{
  "norm_position": "pre",
  "fused_qkv": false,
  "slots_per_expert": 2,
  "positions": "learned",
  "pooling": "mean",
  "beta1": 0.9,
  "lr_schedule": "cosine",
  "final_lr_fraction": 0.1,
  "warmup_steps": 2000
}
Rows from expert 7 of block 6, named by matrix and row number. Rows with one number belong to one neuron. Each number is 500 + 25 x the weight over the matrix's rms, rounded and kept within 0 to 999. All counts start at 0. Numbers have three digits each.
# up: expert up (model.blocks.6.mlp.up, 8x64x128), inputs 0-127
# down: expert down (model.blocks.6.mlp.down, 8x128x64, transposed), outputs 0-127
up.32:491519521504509485492473488480491523484457519529472497509506521498481490481517526526527528516489473509510504509466496531499488526473475528539499505477536498526532501532501493507504500501485467491518475491460492488479509522473490483531507530500459488485462507473529514477487529517490498498461511474507475481495504503471480493481496492481490526494517498494494479498490485520491513498499
up.33:502513544494521495475468510502502519479464484494472500516495478490488498488521522550539528529511489514486504494470496526511534503471463550520525479480556498502498489496476510478519500512506453507503498522461485516475528532505494474534524520507449464512494512500511510469525532508518472535503492487519479508487531477477449496488518490491484522488519532488510462474510479511493481458493
up.34:515492510516525486497483508495491520492482502507478475508490515485479489480499506546553518522494477530486487505468486528522531503468470559502530479477545495508495506485485500499544470519505472477507537511472492497486524525502489482549532525500473461496485510515517517456539515514510501535502493464518510504485521482477466481482510490494464532506484522479509491477500476521514489476487
up.35:481547533473523503441477495483501508474450497512483557500498455488505485473525531528508541512531489481504510498499485515516511515470485499548491498501550516513514482528486506472462559496484430508512441544458484518491506535485493470494499527518429528510507506469519522508487540487484450498491518529512458497499508504473474497489526490488537501452557504497513428478512481503476493470509
up.36:520484471498517510470525505487506507468485503499510538501508504505502495481475494509540509530533540507482487514500496471544544491504483518463481503494534485474467505464492512466489489497514467470500507496484476510528527533542491482519548510503467500519493540512515512498500497480516516521507472541537527514495514469512460484533481503466513496459489459471532453482510477512529482465479
up.37:494515475480501451514515508506483457481515511513522486469505481487470483482481482442435476481498525516508489513526487521472474519527528483482475535508459563492512538487523476552500511469494502501530508490540478510500488503519479484472498484504528521494478487514477517527459480540483532507484515516483487511522476512493563491515457511510527519549464490502472503511507530503518514548499
up.38:485529506480488528476507494510493471502510509505522536475483476478524494494516493475474497493516546458513517483554493462483488513504527460502462506523474507494517489519525510494463558469499488533494454523517506528523480493489496489452477501509492553496530479460508501531481500470495479475483522550479468490516493513498530510511505503506551478469533490508508474507508508474477512505518
up.39:485504521487455488501484509485532531500462519481461559528566496501494578531497493447462479484527473537497501485493549480508494466524477566514519550496522498462483520546493495515536524473461518488535498493469513440473491519477526517462503500521450535530486533533452465488473529526503499478496456505510508528486501469511454545507525468476459489492536508494505469500582470534482480517464
up.40:485522539489478479493490510505534533498438504479451544533570499499504576527507503469452476499523475538496517468507531484489475442513490546512505545476520510468487497546505493511519523487464509498551479478468493435479497541490504500456505500518468511535469526537453482505460532526519504501515469484505499531498506467503473543496524459483483479504545521488506463493570470541470476513482
up.41:504513468498528482447519500476488500466440519517480540504499497494495486460491508516533548521530493513486485514501479501541548506489473553509497497486566506495481512500496519486504500508505437473525494511481476504526523561521483462522529523519438496502473527521520530479500531495492500527490498507533527517489514479476464476501510489455511512472502467475517429475515465537504493479483
up.42:493481466505496541541503514528469468534551507482547468499478501504515492505516465493522524489498495492494542493543497446488527487509500477417499456512470435484482471454511501510515492499534511508425538493555545514531468454540501509493475463485539462496531475539476496506545496470531536516562491516500541510495510502531503486514489494537479462515468495483508549490508514484470503512498
up.43:509465489533503473533516500493479505511517515517505447491508551489452485486476491489475477480464459510507493514462489552497474530502498524497487517483487516533519505484516463556527444512496550469528544474507509472493498491479485508543506511497548484472460495509511507480477478558486547509492514444496502474506490513485557483471465501512494541562449499509473537509479516521518515538498
up.44:482497515492465500491500508481532530489471516482474561544572519507509570527469481460470487484531480536502500493506552468516475458508479559505494554496538491447473511544509482512534525478464503480542494499459510423488491519480530521449512509520447541528475541541460461500486530518503494472507439503514510536486500471505448545506520471462468492476540502484521464499573458540498480504460
up.45:489503490499479490511524508509496480507517512499512486480499516495496500513507499462464476474468515461538508491511500511464450533514526477517461531513463509521515504518526475530475522488498531534515472483522509501524489487471491501484474507489530538489475475463510495519459489500495516485466523490466476484533476513492550506487480516508533503520501493515469513519479527475484509556521
up.46:491505523490447485509479507476527517499464516481457538528555495507491586531501497452453477494522470543477497483498544489506511460537473565510534535497513498471480534534481506507532514477470509489522514492475504446467492518477524513475506494516452524524487523539446467471468526528500511490493461497509513529490512468521459544513527470481463481500534509493493480506583477532480484528457
up.47:476528560493477513499470508523506517513459492479472496527523491497469517510532520490476522530478478476495546455499508505485495481528470521518503478483527479483502464520500493498515494508513530541487490476493528506464515530496490497485487506504511485517469492511470500473482532551521488516502481482489470503483527468488483523492527489508487501525551549487492501496525482515460492502493
up.48:500480466505505540532505518518467461527547515487545472492473494496501485490512462495526528497510493509475540508540490455499554482514489482414509451509480440475485477443504506516525489497530491501424555499553537521526476460549491498501484467490530450497539479552464501500552504477530534522564483531510554510491519492532490483516486497536473472516466500481513539484518507492476501494486
up.49:486517532514501498510475486489495530496464512525477489510511534507493497491524526528517510509476468492524511500457497532492456523474483505549485511476520486539540488540506480506492497502483497504522465475458501481481507508460489496532495535492488495484468496454532511485477519505500499484458517458499461471502496509470493496472491494488495527496526499507490500505478491507483513506512
up.50:519470465504512511475532505475499494453499508503516530494505502501485500476466485493534505524528543514466491526493498477546548495510486523452483506506528491470467508452491498474505482490515465468499534504493483515522530517542490487528550504510480497511496547523509511501499489498513524516508461551537533510487509452514464481523473507466507511476477459475529457487510478507538488467475
up.51:520488521474465476519482437451478532466456460532463540547528518541574536497488534524510513545511514523470478501524532464529511447494494533520518496531541499450515520510459493461489524496554452491484528489419475470472537515495541526486534452501424519470516543562463475457502487494488483465496459504520530484486515481528426533522499506441459486444551477466520468545542484495529533495453
up.52:517469488520522496507506519492487497499505511499509468496477517480464483479488479516541501506498477526467498524481485528534548505493462548462525470481521480500483506448487500517554450510505494470486574511500508505492516508523482496547533519510505454498504516532503505463546502529505517533517478485522540501487521481492486478494487494507472533530463525487509513477515489522520487474478
up.53:509495471495511490474530495494481490449475505514513534497519494501479491471461483505520502513540529522474483530493490492542543494492498515459479515499528518466483511460495496497504494490513465471520522513493466506513527539540492486506541500525468498502478555525501512506510504496491524508507476550527524512483498479500469483507475502452502513471479473489522449491532477521544501461485
up.54:505504519515514480502469492485484533492471517526471477506509532491474490478504519534534518520482470522503496507458491535507496519467480542528508499477537502523526506518499488512525479511493483475518506492460491485476515519476491485543514530496470475482459509491528518466505517523496513513476506461509487483490507494473483485477498493486475532502493507486498492494487477525505509497494
up.55:515465479509512517470536500475511510452489505500508537507515516509500507480462490501539495525532552507488493516490505463536535482510486517459465516495529478472461500468501492463497482487511472470505501486480476510534530526541493492519553511496471508520486549511521511506482494484524528514497458545542521510499507457519465486533475512450514493463488450480532444489493478509537484467477
up.56:542504491517461478525497486461481507456473491504446491484477538479549525510511558497508488512453525469446516474537511484481498487547513520486501499555490523494518561470458468520510518512562505492471520500493465515508567538465504485515563468469453510463516493534505487454475485504491549503489509505472553452537533484550505544508502556487482478496539488467469442526484539464479518532463
down.32:507469480505488498515525479521507456508512501494509493489489476505530524496502458493464499506505521503468464477549493479492544477553498503446544506490495514483480502492490516524499480477512502516499516465556509506563470514503478508499510439497522466507535468512453509499490498478527511527520472499500512533516519483533498500512537488508515480545471504495465518510510522517495487498510
down.33:513472476504469514483546496514527470483515520479521510476497514514528519516476464471455483525490528475479481459554510493504527483571471479448490503493475489513459516489518517529460476486538527515485503439538509522542464520475499511478482465494541480521495494481458494498444487517491528506507478518493532495527524506544544511540485529495565487532482500492461524512499504538488475513483
down.34:493490499487477538498509506515521483485515498480524519475504479521531520519508480470454487526503543466492495465551514470492538495569478468469497496510481485512472498484510541487426496489535533534480479461520508539538468523480508519479480472481531494516526487444464496514433481493504499508488491537505492488535527496545532507537500527501584473503499485513461519507500516497475481504516
down.35:536464463547474484494570490531523471526507544478492467497493546498509508504475455509488478510464495494472464478542497506489506457532480513430527506460468493510479515510509477561524445494507519493510524430557503492543479526493473498488502462489547432521468480532459493476500504514501554503520477451476556507502523510528521512517508504496495488583456529495457543503497499570508473516466
down.36:513466503508440535507528528501543490501505514464499463520491520512484537557496522496508510506476482486500527472483549508470476490489486496504490463506476475513489493497527474492503475527496500528466505506511519537489494485492533516480468510484530478539469488451505459478490520519480486494507503498488478473484495506510527551506512510504517491519531532530487523485487507496490457506500
down.37:503522488511516509520463501526480548535514499508475478522515506527504485491503528576561502491530492513510525522464489465477499505422528506509491469521504459493527467490493501451500502510505516496512509539471490483483531515514502480522517521452476500487520491495550521493564470436538477513525519476496540512501494509477446482472514509510454470451504504492521508501479509474528519454534
down.38:535493486540507457505515481509494498523480523503478466522517540489465493476471517541524494513471439520496491526467474548496444483436515533505507508482506519495508511526495453547556479501497500466533523491502496453470529513513484491513514501498499467493447501554501516472547520532496524498525503433473529519469489508459485486471499486488442517540494534482513519507510479547527504507469
down.39:490473494517472497520510449478490479485483483526499521502475511501505513497470511507521507495500524530497458513491512489529517483505541484514509525506525521474525516510487499506543512508510459502521518506504489481523520469523501509510518481498463521494491520528518482480502495469486523484485494512515513491490468474493476506496503493466475512479492471498524464525513484477544510493495
down.40:509463487513461482509515449498503477472490481519503512501494524506514520507447498513534484507493534525503439492500523491524519484523543473504498543501503520488513527506493503517528507489529459499521528495505477482525516477502515515496518473492467511504494526511524469479510473457464533479481488516509531486504466499513490524515486513457472512471469480490508481532499494496555499489484
down.41:507454514505453528503534532539543471499515501448517455512490500513503545546497493510478472529490520484481506432519532505464518462537478483432516467480456475525471486470515495506491457505509512540459514468543508553520471497504508506489485461471552431544488467451472474482481502507506510530531483497489504480510541517544535539523517520523550474540479546528457543493488529512486451485511
down.42:499550546461513451464467474466501533464453483512478537492527491484443514505520554485494488514514483495516545511449501564516417558424521500563443524526528548496503510488486490511469522483504500497516470532441450515432547513519518480492531552542474553500464529484530530535484497543493459498475506520494447503497500496443532493481459504468508532465545515468535454521504481479492502485498
down.43:479543496470522506531450480515485512503502476514489524497513441510542496497547504510510517489549547510501503509535493422476540509506537487513517497536520513464524493489478552456451542486514506533508486520493478513520504539508506493491521461472468535490566474488495526527519476426529465521498513537511485530527497481516460481497541515502490459450512462491486478506508520444498513488555
down.44:481465509507470498528515455481496473477480478519493515514485493502496525508471515498518510484508527538492466504492519479522517481502546486516511520509523523459521517505486496506544516497505456512509525508511487488517518466536512513501523473500459521501500519531512481483498491464491517488486486522524504493487466469501474514495513490463470510476497487497529459518518492471544503496496
down.45:503521495502524469532470462513475493523481489519481488523500479496507490472490510536518524483524470535491485538492472482508499483445534532514531500503538529451524495527479496506540522482494478495537516528502497455475526517517501484512523463508465506482528489560490531494559503468510483499536500471505509554470473486459446474454547470496437503487503515468533492508527487500525519487511
down.46:500476501519479500515502461480491495489487480520495525498482523497514512496474502511519493497491515523508457510490508500527501479508533492518513533498520522479525516518485503501541514519502470504532511506494493471515517474503500507505506481496468523491490519521513485483508501477480517481486497503502513490490469471497478508485506503472477513477494474499514466521511481471538511491497
down.47:534464474495479457496510485482528462445520487492519509467498495501510535516438469476478461510532533531488466448499515507529512503521547479481483540523479533512470545467508504519504491462527481475530527502513461498523503495493502495501517483502494527518520516528489490511502465493496516506520482519505549526527491507528525513510458523489493512488457481447495487529502516498523477503484
down.48:502540547465505466466475483468508545466462488505478539489531507496445515512516550488499480520504489478525551506444508560513418562429511498562424526522517532511498503490489489500447512490508521504516460520435458518436541518505519491489521564529486552505461531457546522534468491543492459491467510520492450484504498499457541497490449517466528525464543512482523462517491485475490497480499
down.49:506479468499501484514517464510498448512502502507505497490485468495530515485500456480465516498514508521468457494556486467504543482548505513457550510495517532459485512505485519535516489467501488507505523479561507494553478513513484503495514438515505482500541475543448519498506502476517506517522468499513507548504505474522484488502546472497488493544471500481487507514519509523500494508504
down.50:510464519498443534507514528496550506492500502458486468526499518514481552568494535504519492515470485483511527458468554508475475493478498490515490469518470469516479490498517495479499483514485501539475502523490515537476509493486541521478470520482518499547486501433514459486502500508479480491513502500491463464491488510515523550498519508491517486494538528530499522480488515476497450501509
down.51:503501524485522486534447487472483521498497457514481514521509486490536499494505524505513500481490492525512491512468483486506494488485541517545542517535515517458517508518472520475532545514500478502519511556468503455476529475489500502507506473500451560483540505531506510505542488471505491492500497500491489503495472486498460489472532494500455507450515465487521478498527500435508519507512
down.52:505510519472479537488481504503527531483513491483507536477527488530513513528512515480480479531508553452521522473516523472492509524525497465508454501530482484516484492493506541462398519489536547541492456481471496536497495522477525519469479509476513530521521506419502495538440461485503477487477508544502471467533504492532533505528482540492583472465520474516478502501488519466485480498523
down.53:514442512511463528511528534510539494499508495457490454524481521519489560560491520521524484514481496498507519437472537506470478474477501489499498470501454470532465496500523496471518451507477491538485517520501510536494496494492513506487471522466520475540488484440518472479509501497505481517528506486495501488505494526515523544504520496508505480505521537515492526474480517486496456490514
down.54:494485485493487516513513489522507462501513496493513508484491464511536521502514462485461500505514534493475473480557503466488548485564495490456534504500495507487484498486494530503467491478517509527494501469546507517564467521501487511492502446488519480506544467488453505507471494473525498527504481519505501523527524485538502503520533499506537472522482490506460512509508522504485490499521
down.55:508468508502440523514511524495536494498497504467497470524494508509488534555492525496511509499475478497506516476476552509479479492487500499513506472512485486501495497501514483487517493521491485528473516529509516524481506478491537517485472497493510495534488494468499454479514512508480482490508498499487471477478487504503509552499524502498496501500531526523495512483501507481498464509506
down.56:438482527508528517488511489538479478509472474510552493524502470506453509493492469526490501484541468512517515449490488528526495478463503456499483491461528494533489441493539490483512480484509520516515496502495515506496458506522496528511481500527519481480488495486495513505515528503524455517521493481539490543477495524471499507469510459516490511514525544491538534499519467516480513465536